config.yaml
model: "image classifier"
horizontal_flip: false
targets: ["its colour"]
norm: "rmsnorm"
activation: "swiglu"
mlp_ratio: 4
parallel_block: false
loss: "cross_entropy"
init: "torch_default"
optimizer: "adamw"
beta1: 0.9
batch_size: 64
final_lr_fraction: 0.1
Rows from block 2, named by matrix and row number. Rows with one number belong to one neuron. Each number is 128 + 24 x the weight over the matrix's rms, rounded and kept within 0 to 255. All counts start at 0.
# gate: MLP gate (model.blocks.2.mlp.gate.weight, 768x192), inputs 39-77
# fc1: MLP up (model.blocks.2.mlp.fc1.weight, 768x192), inputs 39-77
# fc2: MLP down (model.blocks.2.mlp.fc2.weight, 192x768, transposed), outputs 39-77
gate.331 [153  90 109 114 125 131 123 178 137 175 169 124 115 144 120 139 162 149 118 144 115 115 128 153 121 138 132 121  96 151 136 103 114 169 152 110 152 146 148]
gate.332 [119  98 132 142 179 114 104 155 111 177 119 144 118  75 131 125 121  97 156 135 116 142 106 107 141 156 100 128 139 141 140 190 112 159 136 110 148 174 133]
gate.333 [152 145 142 132 106 130  97 153 175 127 126 123  83 141 167 155 137 181 136 155 120 149 106 116  91 166 113 140  69 127 111 130 102 110  96 119 116 148 121]
gate.334 [ 88 131 146  81 120 174 152 167 159 163 153 140 135 148 124 124 134 130 114 128 145 134 154  99 144  66 121 145 135 149 125 119 138 162  91 121  86 112 134]
gate.335 [128 130 112 152  98 122 155 122 107 183  85 101 100 156 173 129 141 141 124 118 127 195 166 137 108 114 126 140 112 102 172 148 139 115  96 132 125  46 139]
gate.336 [146  80 123 112 101 212 103 122 117 133 130 134 111 154  78 117 114 107 145  94 112 133 100  86 138 121  87 136 150 115  93  91 118 110 153 119 154 135 135]
gate.337 [119 160 144 169 115 101 144 130 137  97 141  76  94 148  99  99 175 100 133 135 107 160 127 132 102  93 127 130 100 141  85  79 137  63  97  91 100 144 101]
gate.338 [124 165 149 140 141 175 101 104 134 135 161 110 128 128 146  89 124 148 124 120 135 116 141 170 129 138 108 134 109 157 146 154 165 103 131 134 116 169 133]
gate.339 [137 120  98  91 153 121 127 131 117 111 126 140  96 166 108  99 130 105 179 100 104  86 165 120 132 116 100 118  88  76 111 119 141  91 113 125 134 161 106]
gate.340 [160 159 131  93  74 129 135 128  82 156 132 140 100 100 108 123 129 130 110 136 133 159  79 138 115 137 155 132 131 154 178 162 137 134 134 116  93 108 162]
gate.341 [ 96 128  72 173 143 112  92 175  88 117 125 153 103 163 101 144 139 161  96 151 169  81 146 129 114 138  99 118 138 127  82 127 119 126 141 105 139  94 121]
gate.343 [133 111 152 134 115  97  94  88 141 133 145  84 114 172  91 116 127 119  59 104 147 113 144  82 113 113 110 105 109 121 115 108 109  95  98  98  96 160 102]
gate.344 [142 158 136 130 121 130 129  95 136 128 110 128 159 118  89 115 126 139 146 128 116 154 163  87 139  99 142 110 140 139 136 122 150 159  97 141 161  79 123]
gate.346 [160 114  63 120 170 115 124 131 108 167 186 120 117 151 136 121 115  92 120 129 115 102 101 117 134 148 113  86 128 120 102 129 127 119 136 144 114  81 125]
gate.347 [136 152 137 124 138 130 127 153  86 150 132 113 135 130 118 104 115 168  82 106 152 147 103 140  98 155 131 143 122 118 113 127 120 171 138 104 124 161 110]
gate.348 [ 78 123 169  91 124 169 153 117 110 149 124 120 179  83 165 173 122 149 144 118 151 155 134 144 162 104  91 167 136 133 126 133 139 159 135 126 127 125 154]
gate.349 [164 157 143 112 134 108 137 130 110 123 126 149 121 117 125 119 167 149 137 139 122 146 137 123 114 145 136  84 129 156 156 175 110 142 155 145 149 156 125]
gate.352 [ 72  95 101 137 113 147 137 155  85 159 163 100 144 133 137 107 116  99 124 145 143  81 154 153  96 115 116  94 105 132 110 133 132  91 113 101 115 122 143]
gate.353 [157 111 130 152 104 130 142 182  73 137 115 128 131 119  95  99 144 128 126 135 127 112 120 155 107 128 129 151 127 171 134  94 116 141 139 147 144 128 131]
gate.354 [125 132 124  94 137 150 124 110 100 139 136 117  88 109 134 142 135 116  97 138 109 173 124 119 137 137 138  84 184 108 123 159 101 126 137 120 135 142 146]
gate.355 [131  88 115 111 112 141 131 127 107 141 166  97 126 157 102 120 110 126 117 102 163 124  95 136 155 128 119 118 116 161 108 154 139 127  84 125  98 151 118]
gate.356 [ 86  77 134 136 111 167 128 128 135 115 117 142  87 148 104 104 137 150 139 131 148  98 121 139 159 118 124 133 126 103 124 121 132 155 143  85  86 144 153]
gate.357 [128 104  83 136  69 121  97 135 107 123 129  87 128 128 144 140 131 118 137 110 138 102 152 125 170 149  63 117 125 142 126 117 101 135 108 150 152 108 130]
gate.358 [115 147 102 109  96 146 122 115 154 161 129 120 127 152 154 155 115 104 172 157 120 144 105 103 141 112 143 132 147 126 107  96 137  98 158 102 135  88 130]
gate.359 [135 133 128 104 144 139 162 118 120 157 148 111 133 120 115 174 125 132 107 158 114 140 147 107 144 146 103 156 115 151  98 126 139 157 109 160 107 126 137]
gate.361 [149 152 115 143  94 161 137 104 136  96 149  81 112 117  72 108  97 129 121 107 179 100  98 185  99 113 116  80 132 161 124 129 125 151  94 103 118 103 147]
gate.362 [118 128 104 119 119  85 100 125  81 134 146 149 123 114 144 134 170  99 151 143 139 102 124 175 157 128 134  91 162 131 163 129 117 107 156 104 158  99 120]
gate.364 [114 139 148 140 122 131 157 134 129 132 141 134 144  99 134  92 159  91 124 150 123 163  86 122 130 138 147 105 143 142 126 149 122 145 109 135 117 136 126]
gate.365 [120 135 133 134  96 137 136 124 121 126 178 117 129 137 145 171 192  78 123 101  93 145 170 151 143 103  90  91  79 180 146 124 169 115 123  83 146 137 117]
gate.366 [117 134 162 142 108 165 115 111 172 128  93  85 142 132 158  91 133  97 125 136 149 181 123 168 127 115 125 166 192 120 123  97  88 123 141  91 129 163 140]
gate.367 [118 110 203 149 106 112 114 144 135 138  84 100 145  83 125 115  68 114 114 140 162 116 157 115 120 114 113 159 119 149 151 140 108 124 120 120 109 172 126]
gate.368 [168 117 167 123 109 115 108 138 124 142 101  84 169 125 159 115 104 149 110 150  97 163 125  94 163 137  96 170 120 149 101 143 155 133 103 145 143  98 131]
gate.369 [118 143 163 185 149 126 104 171 129 153 128 122  97 121 127 114 118  92 177 103 151  94 158 112 139 139 156 130 114 164 161 156 117  99 129  80 166 176 122]
gate.370 [165 155 139  99 110 128 150 122 145 143 124 130 143 157 158 155 168 155 121 151 133 178 150 159 139 161 175 122 158 112 124  87 148 130 126 143 162  90 130]
gate.371 [151 121 137 136 122 113 109 100 159 164 111 104 132 126 149 121 129  90 138 117 152 161 152 148 129 149 138 138 131 120 138 151  96 132 142  55 145 128 108]
gate.373 [ 91  96 150 147 105 164 119 101  94 105 114 145 123 120 119 118 145  98 132 119 116  89 120 131 147 167 107 116 136 152  77 111 149 139 121 113 121  79 129]
gate.374 [141 140  90 138 147 121 139 145 116 187 109 129 139 104 160 173 124 100 156 133 112 128 122 119 113 106  98 158 104 103 160 122  97 135 120 118 178 113 158]
gate.375 [113 126 137 141 120 118 101 138 107 143 131 157 150 130 127 102 156 112 140 155 136 137 134 128 139 160 110 109 126 150 124  99 125 114 137 118 138 125 156]
gate.376 [ 92 114 156 151 141 155 120 139  94 112 148 141 102 102 115  87 136 139 141 103 145 140 163 168 123 117 127 146 140 184 168 130 119 156 139 135 102 183 154]
gate.377 [123  89 107 128 124 144 117 176 114 123 154 122 171 165 124 162 157 135 129 120  62 106 174 133 151 116 133 150 133 116 150 101 135 101 137 158 169  68 111]
gate.378 [176 132 162 173 127 119 117 138 148 151 141 113 171  88 117 123 137 151  98  88 147 122 130 171 123 131 157 163 133 181 157 158 130 144 124 106 107  93 136]
gate.379 [149 122 161 136 166 131 122 100 129 120 144 139 136 116 148 146 130  82 121 123 136 104 108 131 149 134 156 126 137 162 143 160 119 121  88 135 144 122 105]
gate.380 [101 140 133 143 133 144 154 126 141  89 134 131 140 114 134 184 152 145 132  95 126 157 129 130 171 118 114 145 109 137  99 165 126 179 115 141 107 113 122]
gate.381 [117 131 133 114 120 112 120 107 140 149 105 101 107  58 126 146  97 131 103 114 152 121 134 142 111 137 103 108 145 121 126 135 127 149 147 127 119 173 141]
gate.382 [162 141 167 137 100 102 135 107 113  95  78 121 121 112 131 129  77 154 127 129 129  92  93 126 128 119 130 163 156 114 118  99 136 132 110 137 136  91 144]
gate.441 [113 118 125 130 160 132 120 123 131 143 129 155 103 137 157 146 119 115 142 111 151  98 155 135 134 101 109 123 136 114  89 112 158  95  66 146 140 146  91]
gate.442 [ 82 134 151 124 148 106 113 161  85 137 122  91 155 121 122 120 143 153 102 144 120  92 192 138 134 149 136 151 116 113 125 105 131 143 121 107 122  93 132]
gate.443 [163  84 139 134 146 182 162 133 147 128  97 117 111 120 135 115 137 138 163 160 172 114 118 125 151 131  99 132 149 118 124 140 127 115 118 146 150 124 118]
gate.444 [116 130 110 127 106 133  98 163 131 126 156 145 127 177 100 107 132 146 130 150 116  77 152 201 118 135 155 125 113  98 133  86 128 114 153 114 164  86 109]
gate.445 [160 124 122 126 108 148  79 146 151 141 111 124 121 134 147 113  74  99  96 126 151 134 111 120 114 135 150 111 138 116 121 109  93 116 154 101 193 148 124]
gate.446 [111 111 151 129 155 157 140 157 142 151 145 112 109 133 198  91  82 121 101 106  99  65 111  67 114 148 142 114 146 129 114 160 144 131 129  77 149 112 119]
gate.447 [130 164 105  85 128 122 110 147 154 141 143 117 118 113 122 105 133 132 133 141 125 121 116 147 120 125 142 111 122 143 160  93 111 162 111 127 142  91 156]
gate.448 [145 151 134 122 140  70  77 107 120 132 128 125 114 111 134 150 121 138 128 155 103 131 165 139 102 142 148 137 138 146 165 171 138 129 110 127 130  82 134]
gate.449 [ 98 106 123 162 124 129 140 107  95 158 118 125 127 145 120 154 119 135 135  98 164 125 167  93 129  79  98  99  84 109 107 153 125 135 150 133 117 109 144]
fc1.331 [168  80 166 129 108  87 163 120 163 144 105 149 134  65 155 104  87  92 106  81  90 117  97 144  97 122 138 162 181 150 122 168 145 143 147 148 122 162 104]
fc1.332 [122 146 125 123 153  90  79 155 159 104 167 111 139 133  95 168 119  90 147  89 168 124 108 137 180 129 115  95 106 147 143 103 134 152 103 148 103 110 115]
fc1.333 [125  37 122 112 141 159 170 161 134 151 167 170 106 137 111 147 136 118 148 127 149  71 143 105 166 146 167 106 110 140 111 125 145 104 138 115 142 144 125]
fc1.334 [111 129 129 134 136 149 111 136 139 182 132 128 142 132 156 152 121 124 147 124 125 105 133 142 161 128 152 147 109 106 156  93 181 133  83 100 125 117 123]
fc1.335 [116 163 124 150 138  81 120 154 133 105 123 111 122  93 145 110 179 107 155 114 100 139 106 175 128 130 130  99 126 126 151 147 161 172 144 152 121 127 121]
fc1.336 [132 144 125 147 140 118 196 168 147 142 136 144 154 128 154 145  94 107 143 128 148 160 160 161 107 116 150 148  99 140 149 141 157 162 116 165 136 129 133]
fc1.337 [163 107 157 164 142 166 132 133 147 151 123 102 164 135 113 124 124 144 116 111 119  97  86  84 121  92 169 134  82 147 130  95 127 125  53 144 144 177 107]
fc1.338 [108 103 131 151 127 158 130 119 151 139 143 152 124 145 132  92  93  85 128 151 143 149  99 120 104 145 139 140 125 112  99 100 122  76  78 117  89 114 129]
fc1.339 [115 120 157 106  98 122 123 156 143 160 123 130 135  76 111 109  84 162 125 157 134 106 117 137 135 136 135 140 153 147 104 152 127 177 139 122 135 154 152]
fc1.340 [ 90 125 114 145 155 165 123  92  99 132 135 131 110 173  90 104  88 127 160 117 156 109 122 126 106 103 120 114 134  93  99  94  89 146  80 112  96 132 142]
fc1.341 [151  90 118 128 132  95 121 110 142  94 130  79 121 142 135 151 106 146 108 146 186 102 159 115 106 153 118 134  90 135 143 106 130 116 148 141 122 156 140]
fc1.343 [132 123 102 117 131 171 152 127 110 161  94 146 143 135 133 143 171 138 126 162 169 179 124  97 104 132 150 154 169 103 158 122 128 143 138  86 115  62 117]
fc1.344 [115 111 135 133 123 111 149 111 162 102 134 126 138 141 170 165 135 109 123 127 161 150 119 131 111 107 109 139 124 102 137 118  76 120 158  89 100 142 102]
fc1.346 [128 129 155 151 104 106 130  95 107  81  82 125 135 117 149 162 128 153 130 146 169 171 113 130 124 118 134 172 131 160  89 148 108 129 161  81 161 113 113]
fc1.347 [110 124 128 132 109 126 135 113 124 145 152 148 148 155  71 115  65 131 160 100 116 125 120 128 160 160 120 109 109 126 113  92 142 139 134 150 123 139 139]
fc1.348 [125 139 117 139 151 124 105 159 145 143 109 121  99 156 150 122 146 153 131 138 100 118  91 120  85 172 166 147 105 106 165 127 180 108 142  83 165 141 117]
fc1.349 [164 110 118 156  95 107 111 112 116 121 115 141 127 122 118  87 108 139 133 141  98 112 109 134 112 108 137 115 134 108 106 155 137 115 114 130 125 149 157]
fc1.352 [162 122 118 141 137 120 126  82 170 117 162 173 198 168 141 163 147 114 166 109 105 130 173  99 161 139 128 124  80 111 138  98 108  96 102 132  80 131 130]
fc1.353 [128  46 110 138 100 140 187 155 102 126 148 127 168 151 108 114 118 146 121 131 159 101 135 114 103 103 148 101 134 125 131 107  82  99 132 160  85 160 117]
fc1.354 [113  86 158 148 118 102 108 120 150 151 109  66 132 122 103  99 141 122  75 122 114  60 161 136  60 111 133 140 137 127  99 173 106 145 127 101 102 147 134]
fc1.355 [137  87 148 145 124 150  56  84  86 120 154 128 128 148 125  84 160 112  81  93 113  94 128 135 139 128 116 129 139 168 134 103 126 149 103 137 134 114  87]
fc1.356 [141 160 127 132 152  74 156 171 153 122 137 129 155 130 130 177 138  99 149 106 113 120 117 162 120 120 166 141 166 131 105 124 117  84 141 163 146 104 112]
fc1.357 [171 174 183 128 161  70  83  92 118 149 139 108 117 169 130 118 141 109 119  75  92 162 135 141 117 131 140 169 109 141 179 165  87  95 154 153 132 140 119]
fc1.358 [ 99 101 121 130 120 139 122 157  97 108 172 138 138 122  96  96 111 122 129 151 156 108 104 137  96 138 117 103 107 141 161 127 149 152 128 146 147 163 137]
fc1.359 [110 107 123 124  91 156 144 145 134 116 154 105 136 137 127 148 159 128 125 126 114  83 143 140 120 115 123 112 123 155 119 104 133 127 103 155 132 127 138]
fc1.361 [123 118  66 134 144 168 153 145 150 137 138 149 124 109 140 155 128  90 102 171 145 148  75 134  61 127 132 138 160 113 147 127 101  90  99 104 108 112 121]
fc1.362 [105 129 129 179 134 162 107 134 154 151  96  98 131 117 146 138 189 126 132 118 118 124 116 130 120 131 159 142 135 137 141 123 127 105 131 135 148 115 119]
fc1.364 [ 86 137 144 134 117 112  95 112  99 110 139 146 144 133 117 154 135 106 110 106 143 160 126 148 111 143 148 120 121 142 116 107 102 131 107 143 126  94 149]
fc1.365 [118 123 141 132 154 117 145 142 160 110 124 116 140  87 121 122 110  80 127 102 120 115  50 122 128  95 154  90 141 124 149 163 140 144  76 120 114 155 128]
fc1.366 [112 141 152 146 148 150 110 134 134 139 138 138  80  92 105 128 125 151 125 101 108 104 134  75 118 157 123 137 106 207 126 118 161 162 114 135 137 108  82]
fc1.367 [131 142  88 149  90 104 166 130 127 120 155 131 147 157 138 121 140 117 104 134 158 169 155 142 168 150 100 110  94 120 124 152 169 173 138 157 135 143 130]
fc1.368 [156 100 138 119 113 120 126 190 154 128 106 112 124 120  98 122 131 141 114 147 131 157 136 133 137 165  75 135 149 142 127  95 128 159 139 157 129 111 129]
fc1.369 [ 81 111 109 147 125 133  99 151 103 114 123 116 111 148 113 145 120 128 100 175 121 172 159 104  84  91 102 103  87 119 138 118 113  89  88 128  92 151 109]
fc1.370 [150 172 155 218  89 149 144 137 126 173  94  92 118 114 135 151 159 145 142 128 165 142  61 125 170 121 134 130 147 150 137 110 148 143 150 148 173 146 164]
fc1.371 [143 124 100 130 162 164 142 139 137  79 159 124 134 156 109 112 177 120 138 116 116  96 105 147 106 130 124 106  85 119 113 101 147 114 108 133 124 134 115]
fc1.373 [110 104 121 137 145 132 160  74 106 127 103 114 100 123 141 119 111 102  96 135 106 153 142  73  91 116 153 102 139  90 108 111 119 142 106 108  94 140 136]
fc1.374 [116  97 131 163 133 113 131 103 110 140 102 128 125 131 144 105 136 119 126 146 167 141 115 151 145 166 143 110 135 123 115 127 144 122 136 157  98 132  75]
fc1.375 [146 163 135 130 130 109 103 151 114 151 101 159 158 115 175 123 113 130 131 121 121 165 174 138 121 101 156 179 147 154 159 151 170 129 124 138 159  76 143]
fc1.376 [146 146 146 112 100 142 122 116 145 109 137 132 140 123 123 109 154 126 117 119 122 123 153 105 148 115 149 110 171 144  88 112 133 137 144 143 157 125 126]
fc1.377 [116 102 127 168 111 147 121 131 127 133 152 142 157 141 130 134 153 148 105 126  82 114 155  93 161 139 147 138 138 122 144  99 147 122 112 152 146  81 103]
fc1.378 [135  92 179 126 127  98 124  82 145 139 102 127 174 134 167 114 105 126 156  87 106 117 128 151 122 110 159 143 140 115 150 165 164 117 116 119 128 136 133]
fc1.379 [ 86 136  88 134 118 119 142 121 122 120 108 152 114 110  97 154  90 153 161 131 154 132 141 130 129 113  89 138 137 112 136 109 112 120 148 118  91 101 143]
fc1.380 [150  86 127  72 124 125 137 129 136 130 133  93 142 135 130 111 103 143 175  75 107 103 127 119 132 135 152 136  90 110 112  95 133 149 152 165 136 130 135]
fc1.381 [112 107 104 103 140 161 118 141  97 141 150 178 110 136 155 120 119 129 155 174 127 164 114 133 132 109 198 143 129 160 113 112 143 129 123 121 133 128 112]
fc1.382 [118 109 144 159 154  93 122  73 140 103 114 145 140 115 141 157 120 150 120  91  96 130 118  83 130 110 119 116 129 123 159 114  78 124 120 149  73 151 129]
fc1.441 [106 159 136 137 154 113 119 125 135 142 151 139 139 140 121 149 130 139 107 138 131 182 160 161 115  96 137 167 105 149 135 149  96 158 148 118 121 141 125]
fc1.442 [ 68  86 143 172 192 104 126 165 109 123  91  90 130 106 103 109 172 103 132 107 127 121 133 129  83 115 112 154 136 120  98 111 113 159 176 125 130 110 156]
fc1.443 [144 122 149  66 101 137 103 116 108 100 112  96 122 126 126 106 141 105 119 122 142  79 131 114 114 138 132 135  98 101 156 128 129 115 108 125 133 140 157]
fc1.444 [ 78 103 113 112  93 109 142 164 144 146 165 106  84 125 143 116 121  96 113 103 183  91 154 119 115 133 141 116  85 156  92 112 144 137  77  92 159 136 115]
fc1.445 [127 115  99 136 124 170 160 102  63 117 120 154 151 143 137  90 100 146 106 166 143 137 147 131 132 128 163 123  87  95 147 114 108 103 148 112 103 135 138]
fc1.446 [102 129 128 136 166 142  67 150 152 162 128  89  96 162 157 161 149 139  68 116 127 140 156 158 140  93 142 155 139  99 110 122 104 134 110  97 119 100 128]
fc1.447 [197 117 119 135 149 161  93 142 118 175 104 120 125 152 142 147 111 146 106 128  97 149 175 111 118 129 112 136 135 130 160 167 138 104 147 134 170 145 121]
fc1.448 [129 154 109 146 143 126 132 142 133 103 132 151 126  93  98 146  90 124 149  93 122 106 116  81 160 163  97 107  97 148 143 143  95 105 142 152 156 167 130]
fc1.449 [146 142 152 146  68 139 131  99 103 126 125  97 194 108 145 161 138 107 147 147 149 135 126 163 124 127 133 116 134 127 123 118 151 148 123 112  85 114 137]
fc2.331 [140 101 131 108 109 118 117 145 184 129 145 117  95  93 120 104 104 131 114 109 129 125 151 108 106 133 103 123 124 131 136 122 136 159 168  96 147 104  92]
fc2.332 [192 132 125 151 135 138 145 181 113 134 160 105 145 136 127  58 106 141 123 159 139 129 108 129 146 146 175 112  97 145 118  74 126 118 127 131 111 175 112]
fc2.333 [119 109 117 119 102 159 178 142 108 118 103 100 135 138 126 102  98 132 141 204 142 120 145 117 163 122  88 118 152 130  86 118 156  99 153 116 160  92 152]
fc2.334 [ 95 123 173 125 134 193 131 127 145 123 142  98 129 149 121  90 128 126 120  79  76 134 156 120 134  96  92 115 130 132  88 126  98 148 107 112  95 127 145]
fc2.335 [132 141 144  98 116 128 136 119 140 133 124 119 100 116 143 122 155 111 140 126 114 140  97 109  89 132 176 113 136 137 119 125 100 142 135 117  89 135 133]
fc2.336 [120 110 126 140 117 139 158 119 157 149 115 107 127 114 116 128 115 101 108 125  91 150  91 141 114 137  80 127 159 123 134 154 116  95 139 141 121 140 130]
fc2.337 [ 99 121 145 146 126 149 100 142 118 163 137 112 150 117 104 120  69 115 147 104  97 135  81 145  97 126  87 121 159 180 131 145 125 126  97 135 125 101 136]
fc2.338 [108 123 149 104 131 120 136 139 159  91 155 118  99 166 120  99 106 114 138 147 110 137  90 139 132 151 142 134  76 132 116 120  97 146 148 153  99 121 126]
fc2.339 [178 117  90 104 137 120 136  99 140 141 183 132 135 180 154 138 173  71 158 131 128 129 112 100 134 128 106  85  82 105 163 132 101  92 108 154 117 139 162]
fc2.340 [163  92 142 139 140 140 178 112 133 102  95 132 180 101 159 152 139 110 144 118 108 122 149  73 164 116  89 119 167 121 161 140 128 127  99 161 127 152 196]
fc2.341 [142 105 148 152 121 161 104  93 116 121 107 117  95 142 111 114 136 117 124 109 134 113 156  64 132 151 116 147 114 116  93 105 128 106  92 101 110 109 179]
fc2.343 [131 115 108 171 105 169  76 121  96 125  94 137 103 140 109 146 129 133 166 117 131 130 120 134 109 133 120  85 143 130  59 146 111 126 129 141 121 146 122]
fc2.344 [173 130 127 134 164 140 141 128 127  99 133  70 157 141 103 124 118 129 122  88  85  96 144 161 144 118 130 101 111 107  90 120 169 116 164 195 178 120 140]
fc2.346 [127 116  84 112 141 114 140 168 119 121 181 157 123 160 118 127 147 105 164 124 127  56 107 112 140 116 141  75 125 126 163 102 123 151 110 153 146 113 178]
fc2.347 [162 126  79 103 133 137 120 146  98 116 156 116 120 146 109 162 118 123 152 111 182 136 153 117 152 105 125 125 126 161 176 133 152 134 125 108 118 107 165]
fc2.348 [ 89 131 141 122 102 119 117 101 126 126 143 165 176 117 109 115 132 134 169 107 108 137 116 169 174 137  55 149 126 139 112 161 127 171 123 161 152 149 169]
fc2.349 [159 110 111 116 152 179 128 130  99 129 141  84 116 148 126 130 125 111 112 146 116 101 158 130 151 156 122 175 123 106 154 102 124 148 172 124 114  76 173]
fc2.352 [ 93 145 126 118  94 138 138 173 100 134  95 117 120 115 105  87 114 135 125  97 130 172 137 143  61  64 142 127 143 131 150 137 117 158 132 109 140 103 126]
fc2.353 [131 118 139 125 129 124 122 136 156 179 126  92 104 152 134 142 117 145 142  87 120 106 102 144 107 132  79 184 121 144 140 133 144 134  97 129 119 140 157]
fc2.354 [162 176 110 155 136 102 131 138 181 135 102 130 146 115 133 119 127 176  91 157 128 126 124 144 135 119 151 150 164 133 141 175 134 154 160 122 158  85 102]
fc2.355 [145 170 135 100 146 102 135 127 175 121 133 163 150 117  95 155 137  94 139 147 139 135 135 131 151 117 115 118 120 104 132 124 118 118 173 159 119 127 104]
fc2.356 [101 150 146  98 148 127 120 130 143 154  96 186  97 104 120  98  96 155 119 104 138 114 109 116 149  61 128 143 142 122 115 135 151 141 155 168 166 146 132]
fc2.357 [102 140 138 145 160  99 116 170  93 130 108 133 133 118 106 114 103 139 118 132 167  92 155 136 144  72 135 163 170 136  94 120 122 150 140 137 159 153 168]
fc2.358 [111  86 137 167  87 146 187 138 131 167 107 127 149 148 126 175  88 147 103 123  99 101 114 125 122 112 146 159 148 113  67 110 117 175 126 129 121 120 186]
fc2.359 [122 103 140 117 108 125 141 152 150 146 145 129 133 130 162 101 133 109 156 175 115 124 112 148 126 164 142  96 142 122 112 150 105 153 174  93 119 135 160]
fc2.361 [137 178 118 114 126 122 176 110 131  77 112 112 117 166  99 123 103  92 147 130 150 122 132 132 105 101 105  76 112 121 112 125 118 118 130 146 151  79 167]
fc2.362 [140 110 115 122 131 135 139 135 131 125 141 150  98  95 120 129  82 127 110 156 153 117 123 142 129 177  94 132 125 140 112 123 151 142 155 143 105 153 119]
fc2.364 [143 117 133 139  66 148 175 141 136 109 141 138 108 122 168 118 151 135 128 156 116 136 101 144  86 161 122 144  95 141 119 159  83 117 113 125 147 131  48]
fc2.365 [113 138 118 131 126 121 133 133 182 158 134 128 136 152 147 155 167 154 164  88 114  90 146  61 129 154 140 151 123 141 109 101 103  84 133 109 132 116  82]
fc2.366 [149 171 119 146 134 159 119 126 124 114 171  74 141 132 105 123 149 117  94 114 120 189 183 147 113 143 181  89 133 157 115 154 149 141 116 139 135 119 125]
fc2.367 [ 95 142 137 123 134 110 126 124 125 149 124 103 129 140 147 154 148 178 150 116  99 122 123 145 135 101 129 123 148 133 126 107 147 134 110 111 124  78 119]
fc2.368 [118 164 143 128 137 135 146 143 135 150  99 150 131 134 130 172 154 126 151 111 150 160 104 115 106 104 135 152 138 120 129  98 141 139 144 156 125 139 118]
fc2.369 [136 155 107  77 142 187  78 114 168 151 147 131 114 143 152 132 156 167 155 103  98 144 110 134 160 122 137  84 134 113 117  98 188 140 121 124 140  76 132]
fc2.370 [ 87 135 156 140  94 166 108 104 111 169 131 148 151 167 125 173  99 161  73 128 133 102 132 164 160 139 146 130 128 121 106 104 135  75 138 113 118 123 111]
fc2.371 [119 152 148 106 114 108 154 135 148  99 126 106 110 116 115 141 166 112 132 139 135 114 151 103 127 134 107 123 153 174 189 101  97 116 122  95 125 132  86]
fc2.373 [128 108 123 110 132 112 103 172 128 151 158  75 182 142 145 124 133 153 123 118 120  81  69 169 138 122 154 151 120 150 146 124 146 153 111 156 166 121 123]
fc2.374 [122 158 133 119 101 125 153 150 121 149 136 124 141 111 109 152 150 179 162  96 102 146  83 154 151 117 141 139 137 133 157 121 110 158 134 129 123 146 117]
fc2.375 [148 120  92 133 109 112 114 145 101 146 123 134 128 123  94 133 137 149 166 123 155 148 162 128 143  92 131 139 150 144 173  93 169 141  91 127 135 120 143]
fc2.376 [138 119 137 152 110  98 104 142 158 101 141  97 122 111 141 163  90 141  78  76 119 122 118 132 100 115  95 129 130 147 118 149 112 171  98 126 112 140 113]
fc2.377 [128 141 157 125 127 128 133 104  63 159 111 112 111 109 104  92 116  95 127 180 148 149 133 131 118 120 100 107 130 107 112  88 128 116 132 100 118 146 168]
fc2.378 [123 111 140 113 157 148 124 124  97 135  79  85 114 143 125 114 146 130 151 181 103 115 156 100 125 106 194 149 114  66 115  55 128 143 111  87 108 110 115]
fc2.379 [151 153 105 131 143  96 103 144 155 106 171 146  99 109 107 113 112 155 141 129 168 108 152 146 149 109 141  91 148 161 131 146 141 177  61 128  96 134 150]
fc2.380 [114 105  91 126  97 123 174 124  91 101 144 149 121 118 104 123 114 166 107 186 132 157 104 167 126 174 127 138 136 132 160 153 132 117 103  93 139 139 191]
fc2.381 [139 119 114 104 153 117 103 125 138 127 134  90 130 111 138 110 111 123 127 111 112 114 130 168 108 153  81 120 114 109 108 164 106 118 140 147 127 141  92]
fc2.382 [160 112 135  97 118 112 105 149 145 108 124 131 152 128 105 128 112 123 134 116  52  90 163 128 191 174  85 130 128 140 112 108 160 135 152 146 160 100 119]
fc2.441 [154 103 145 132 115 193 148 107 147 129 131 177 118 143  99 147 106 135 135 145 125  98 137 134 140 165 104 160 102 112 118 101 128 111 147 155 138 130 120]
fc2.442 [134  75 153 126 123  85 127 144 130 108 103 145 121  69 109 141  76 107 116  80 131 155 140 127  80 138 125 128 121 148 169 126 121 152 121 107 132 154 117]
fc2.443 [131 138 155 115 124 122 132  99 159 103 102 149 126 156 126 129 133 123 155 119 108 112 125 153 157 111 136 201  89  94 174 148  86 104 169 154 130 123 124]
fc2.444 [ 76 114 102 158 150 105 107 122 128 147 133 141 146 159 101 141 122  99 125 107 114 136 101 114 132 109 156 149 135  98 143 117 112 137 134  98  96 104 113]
fc2.445 [ 87 101 150 136 121 134 174 122 111 114  88 137  91 136 156 144 130 125 143 119 114 127 141 144 134 155  72 113 125 121  93 141 125 124 114 189 127 125  87]
fc2.446 [180  66 116 126 120 125 134  94 108  91  78 160 109 114 134 118 139 148 148 118 142 159 134 130 107 155 154 155 139 138 155 113 138 161 134 100  79 114 136]
fc2.447 [ 81 101 112  81 137 119 104 134 152 196 148 132 115 153 106 111 111 158 163 121 156 111 124  92 129 106 135 108 114 171 119 128 111 151 116 130 121 116 138]
fc2.448 [ 66 109 115 121 111 152  95 132 112 148 146 133 192 130 104 108 145 157 127 126 175 128 119 116  99 135 133 145 146 144 108 135 155 126 135 129 150  97 130]
fc2.449 [113 129 152 116 150 161 150 133 114 145 111  90 137 137 108 113 137 120 136 106 104  75 123 136 111 122 155 153 135 104 119 116 132  99 117 137 101 147  98]